{
  "color_jitter": 0.6,
  "widths": [80, 112, 176, 256],
  "muon_scale": "match_rms_adamw",
  "adamw_lr_other_params": 0.0021
}
Rows from block 4 of a small self-supervised image encoder, named by matrix and row number. Rows with one number belong to one channel. Each number is 50 + 10 x the weight over its row's rms, rounded and kept within 0 to 99. All counts start at 0.
After each channel's rows are labels from the 100 images, of 14848, where the channel reaches its highest value: "patch colour" is the nearest of a few named colours to the mean colour under the peak; "responds to" is what is common among them. Only what is clearly more common there than usual is listed. The data: rendered dice on a table.
# convs0: first 3x3 conv, stride 2 (model.blocks.4.convs.0.weight, 176x112x3x3, each kernel summed), inputs 0-111
# convs1: second 3x3 conv (model.blocks.4.convs.1.weight, 176x176x3x3, transposed, each kernel summed), outputs 0-87

convs0.74:43 53 55 68 55 67 53 41 48 59 54 58 46 53 43 44 46 46 38 53 46 56 41 53 40 49 50 46 50 55 32 61 45 30 56 46 50 63 59 38 50 53 45 69 24 44 54 38 45 50 61 49 42 48 36 48 42 53 52 51 36 41 54 62 45 59 27 69 51 51 42 48 48 56 64 45 36 61 65 51 54 41 48 35 44 31 53 68 40 53 52 61 47 64 41 62 49 49 69 39 41 25 40 31 33 41 49 48 61 44 35 41
convs1.74:32 48 52 55 47 38 43 55 50 53 39 38 45 54 53 68 75 48 52 40 51 43 52 47 45 88 27 35 38 52 45 38 45 44 33 67 54 39 49 49 48 52 21 39 68 57 30 45 73 49 39 32 47 53 32 48 46 40 51 58 48 43 36 51 51 47 50 59 55 54 56 43 46 43 35 74 50 30 46 56 56 47 44 39 50 59 47 45
patch colour: grey
responds to: dice: three; white die

convs0.145:46 33 61 43 67 38 81 51 55 62 40 53 45 63 71 55 44 54 31 44 52 54 41 48 55 56 57 40 51 45 37 45 52 56 43 44 90 42 56 35 52 53 40 46 40 49 48 59 48 50 58 52 43 48 53 53 37 53 54 52 60 63 67 50 43 39 60 44 63 45 57 41 45 37 50 64 51 44 53 57 53 36 54 55 50 53 43 53 44 40 51 41 56 38 48 49 61 34 51 64 38 37 40 50 39 64 34 68 34 51 43 39
convs1.145:59 39 42 34 51 65 56 68 47 53 52 54 35 55 71 45 47 48 44 56 66 50 40 56 55 28 59 63 41 56 60 51 66 30 45 49 48 45 36 42 25 48 43 56 63 49 56 69 58 52 34 41 45 53 54 79 63 39 38 58 47 79 54 38 59 55 44 32 46 56 50 32 50 54 37 58 44 49 46 50 63 39 55 57 37 57 47 44
patch colour: black
responds to: dice: three; white die; pink die

convs0.102:47 49 48 44 53 52 44 44 49 60 56 45 40 42 36 45 65 56 54 49 51 48 46 34 51 62 49 55 59 39 53 45 56 55 53 49 65 58 63 44 45 52 55 62 51 51 48 48 49 43 50 70 44 57 02 46 72 59 67 68 51 75 43 45 45 55 59 48 69 61 36 59 41 44 37 60 52 46 53 42 29 45 35 54 49 41 37 44 50 57 47 70 44 44 65 48 45 59 51 60 42 53 58 42 46 48 49 45 41 69 54 53
convs1.102:55 49 59 54 30 35 40 48 50 54 52 45 57 57 40 59 60 38 41 53 37 79 47 55 59 47 36 48 59 50 31 63 48 56 45 61 49 73 59 51 86 45 52 55 24 46 47 43 45 40 63 64 46 44 48 35 47 49 52 50 54 47 34 50 40 55 47 66 41 46 51 46 48 51 63 39 48 32 39 43 52 40 57 45 43 58 51 58
patch colour: green
responds to: green die

convs0.92:57 38 60 33 37 40 62 48 39 41 41 49 57 42 47 27 45 55 65 63 52 39 46 34 56 38 32 46 52 33 35 48 42 56 50 55 60 71 50 50 49 37 33 62 56 65 45 51 53 60 32 60 45 54 47 51 46 76 74 48 56 41 45 45 56 32 37 49 55 53 44 53 41 54 62 56 41 51 50 48 37 51 39 50 43 54 45 33 46 60 44 59 41 64 60 37 48 60 58 63 37 49 54 57 52 36 54 52 39 60 69 42
convs1.92:37 52 56 37 48 41 37 39 45 68 49 48 47 39 51 63 55 48 42 65 31 50 61 47 63 48 45 62 57 47 46 41 49 45 45 47 39 53 60 47 62 39 44 49 36 29 50 39 56 46 48 39 40 50 60 52 42 42 47 53 51 44 51 57 45 40 38 53 61 70 54 61 48 44 39 39 46 33 48 28 44 42 68 45 52 48 35 49
patch colour: brown
responds to: black die

convs0.72:73 46 43 49 53 67 50 47 54 79 48 57 67 52 43 52 40 55 48 42 52 50 46 46 42 42 70 38 45 47 33 61 50 68 55 43 58 59 55 41 58 50 61 55 54 44 38 69 45 51 26 31 50 54 67 46 50 39 32 43 47 32 51 37 46 58 61 57 36 47 57 51 58 59 58 58 48 51 68 61 41 50 42 46 54 40 42 38 44 45 28 44 42 58 47 57 46 43 44 52 58 61 47 54 49 51 57 54 22 44 63 37
convs1.72:34 52 28 50 40 40 31 32 49 36 59 55 46 45 45 57 33 38 54 58 45 52 21 45 47 46 58 52 37 63 65 55 58 56 35 42 53 33 34 53 56 58 49 63 57 44 68 52 62 33 45 48 63 49 35 51 43 69 56 68 45 52 49 49 36 55 62 40 54 29 47 25 41 63 42 51 54 54 45 50 41 34 40 41 42 45 55 50
patch colour: pink
responds to: white die

convs0.87:22 41 53 52 51 26 39 77 55 62 46 54 62 44 49 55 47 42 34 40 45 45 56 56 46 41 57 39 60 47 49 57 53 52 40 43 54 34 38 49 43 36 69 54 46 33 59 38 42 42 48 56 50 50 52 44 46 35 44 57 47 55 43 53 72 44 51 36 45 48 46 61 42 46 41 48 50 63 41 55 28 35 49 43 48 63 44 54 54 56 51 46 53 50 28 46 56 41 58 48 51 38 49 25 59 54 53 36 43 49 32 25
convs1.87:42 50 46 60 37 53 39 52 42 43 48 37 41 58 63 37 46 47 61 63 65 53 20 44 47 43 54 58 47 51 48 39 40 43 50 65 61 54 33 56 38 52 28 37 62 54 51 35 22 50 51 42 48 44 47 59 36 54 43 63 67 46 36 48 51 46 44 65 60 59 38 40 43 44 76 35 29 44 48 44 54 52 41 30 39 44 47 36
patch colour: pink
responds to: white die

convs0.104:60 51 41 50 70 55 54 50 51 46 45 56 41 46 48 63 49 46 49 44 55 49 25 55 47 60 38 57 50 37 41 44 45 49 49 42 54 60 58 42 56 53 25 50 49 49 42 35 70 54 49 72 60 42 58 31 40 60 63 56 56 23 58 77 62 46 57 36 53 46 41 38 49 54 44 55 32 56 53 68 57 34 53 45 45 38 46 62 47 34 56 42 71 54 58 49 49 50 45 68 48 37 50 57 46 60 32 54 45 44 54 61
convs1.104:27 48 64 46 47 50 42 48 62 47 42 47 53 79 62 65 50 51 58 35 46 55 56 57 45 52 31 46 42 60 40 44 57 43 40 45 45 40 54 43 43 50 29 56 47 41 54 52 52 39 39 45 36 55 63 40 61 63 28 28 56 63 59 43 48 63 36 47 47 55 62 43 40 50 35 41 65 56 47 60 45 47 55 58 34 68 34 44
patch colour: black
responds to: dice: three; white die

convs0.169:56 48 46 53 47 41 44 43 42 45 50 37 42 31 58 45 47 38 43 42 50 63 37 61 40 36 33 61 39 29 43 42 57 53 41 49 41 54 45 43 36 53 37 54 27 52 54 56 72 56 57 46 48 84 40 50 53 56 57 62 65 50 47 62 49 39 59 72 52 60 58 49 36 55 38 64 44 47 62 62 53 49 44 52 55 41 59 39 52 48 54 53 56 30 64 54 44 57 35 43 46 23 56 63 56 38 53 51 52 45 44 41
convs1.169:52 45 54 61 37 35 54 50 54 71 51 45 54 67 51 56 40 44 49 58 55 52 56 61 47 43 55 58 55 56 52 39 38 49 57 68 37 52 64 52 58 45 49 36 50 39 45 60 62 46 70 48 47 48 69 34 45 45 61 42 52 80 56 37 55 62 47 35 40 60 40 45 33 56 60 59 59 52 45 60 46 58 54 77 62 46 48 45
patch colour: black
responds to: white die

convs0.43:54 58 35 46 51 40 56 45 43 52 42 40 44 42 44 37 40 47 21 55 75 42 21 45 41 48 62 52 48 50 43 40 46 60 50 48 52 58 50 44 41 58 26 47 50 34 50 60 43 49 62 58 31 38 50 52 57 52 37 39 28 56 44 65 46 53 53 47 47 61 58 55 47 29 48 55 42 71 54 42 53 47 54 58 64 40 49 62 47 43 54 49 47 33 58 52 50 46 39 44 57 24 49 61 48 40 58 50 53 69 42 39
convs1.43:54 40 46 49 44 41 53 36 47 51 37 38 40 71 50 49 51 54 46 47 56 53 32 48 63 45 55 44 41 57 38 45 50 53 41 44 36 51 40 52 44 46 49 44 54 38 43 63 62 51 57 40 39 66 41 43 59 50 45 39 51 72 53 70 46 45 49 29 49 37 49 43 43 41 46 52 46 43 31 62 58 42 36 39 36 38 50 25
patch colour: brown
responds to: dice: three; white die

convs0.107:36 46 47 29 39 49 33 78 37 39 31 55 48 60 57 41 44 48 56 69 49 44 56 56 49 40 46 38 51 48 40 52 57 69 44 56 56 61 55 49 45 38 47 51 26 64 51 50 62 47 61 47 43 54 50 60 53 42 56 41 55 48 59 71 58 42 35 48 62 60 51 21 50 44 47 53 43 50 66 45 65 46 37 56 71 53 43 40 42 46 46 73 66 47 38 46 58 46 47 59 47 35 42 37 49 49 46 56 37 47 47 46
convs1.107:45 48 56 30 50 50 44 32 42 40 55 48 49 68 56 57 52 33 56 41 46 35 46 50 67 49 44 60 68 52 60 52 48 50 51 27 53 38 42 53 57 51 26 46 43 48 49 45 40 31 46 50 52 35 54 41 51 45 49 54 56 58 52 72 69 52 53 46 54 53 57 32 59 38 46 50 45 48 48 58 43 35 38 33 36 48 44 36
patch colour: brown
responds to: dice: three; black die; teal die

convs0.118:53 51 48 59 39 45 47 58 56 28 39 49 55 47 70 29 45 48 44 54 62 54 49 60 45 58 73 60 56 76 53 55 42 63 55 46 59 43 57 45 68 36 52 40 48 45 52 41 55 53 66 46 43 46 44 44 42 45 32 61 54 43 60 48 51 58 51 46 43 49 55 55 57 54 57 54 72 61 41 68 53 62 54 41 57 54 55 28 56 30 59 58 39 45 51 59 55 59 59 49 39 34 58 63 49 42 74 45 57 43 25 62
convs1.118:41 46 46 52 58 36 55 45 48 58 36 54 38 34 43 53 52 56 56 68 44 40 47 46 38 66 60 71 51 49 27 48 40 43 62 54 73 45 48 34 44 41 42 48 63 76 57 50 50 32 64 44 49 67 48 41 64 48 51 51 51 44 52 59 54 28 36 51 53 50 63 48 54 65 61 41 53 57 53 70 46 50 49 49 63 44 53 71
patch colour: grey
responds to: dice: three; white die

convs0.157:54 58 38 48 50 37 48 52 40 45 37 44 58 46 53 53 47 57 53 51 47 43 45 60 43 63 46 41 50 65 51 45 54 75 54 56 35 61 65 38 62 43 52 68 42 48 62 47 53 47 38 43 38 45 60 54 45 52 78 37 51 58 43 46 59 59 27 41 39 68 59 48 38 48 56 46 45 56 47 67 46 55 50 33 42 38 74 43 48 59 56 42 36 73 51 61 33 53 62 70 49 40 34 59 50 53 35 46 58 41 48 39
convs1.157:30 49 61 46 39 58 32 47 49 37 41 47 40 47 43 47 54 46 54 48 64 45 35 58 55 79 46 40 41 58 46 47 46 75 45 73 64 44 38 54 19 51 48 50 67 45 56 45 47 43 33 40 53 49 49 48 44 52 49 63 68 47 57 56 48 54 49 57 50 39 42 61 51 46 48 53 49 42 52 59 47 34 50 41 52 47 37 45
patch colour: pink; white
responds to: white die

convs0.132:45 46 44 43 63 45 51 59 62 51 44 53 65 47 66 47 53 42 43 40 61 51 51 36 43 38 63 40 51 53 45 59 61 75 41 48 67 61 45 44 50 35 42 40 49 38 56 60 48 39 50 51 35 43 44 64 60 52 37 53 51 36 56 68 34 48 42 54 54 38 53 43 72 44 52 56 49 65 27 51 59 64 53 43 45 49 55 38 42 42 47 57 54 52 41 47 50 36 60 48 51 56 39 64 40 65 66 50 32 40 18 41
convs1.132:41 52 51 44 54 27 58 30 33 52 41 57 41 43 46 59 47 36 55 51 56 55 44 43 27 54 51 74 48 56 39 33 49 58 48 48 59 47 49 40 53 48 44 47 48 52 63 45 56 46 52 33 50 53 42 33 48 41 45 77 39 55 59 60 49 42 52 47 44 48 41 38 48 41 45 55 44 55 54 51 58 53 49 23 50 43 44 48
patch colour: green
responds to: green die

convs0.172:43 59 43 67 41 68 52 69 36 60 42 48 61 52 46 45 56 37 34 50 44 33 44 50 48 47 54 62 57 48 26 50 36 61 57 50 57 49 51 35 47 42 36 51 41 52 39 21 62 54 60 57 53 54 55 48 49 52 35 61 26 48 44 59 57 45 52 52 38 51 52 61 41 53 44 49 52 42 57 39 59 58 60 43 54 67 40 51 41 66 41 53 39 49 31 78 59 53 54 38 54 58 62 53 48 27 60 46 53 41 48 45
convs1.172:50 53 40 45 43 42 46 61 62 32 39 43 45 41 43 29 42 57 47 64 43 40 35 49 49 40 51 43 50 51 49 46 39 41 38 54 36 40 36 57 39 40 37 45 60 27 39 32 77 44 56 55 38 38 47 47 43 70 36 46 40 51 26 42 56 42 52 39 43 45 49 62 46 40 68 49 31 38 58 40 50 61 66 34 50 39 57 50
patch colour: pink
responds to: white die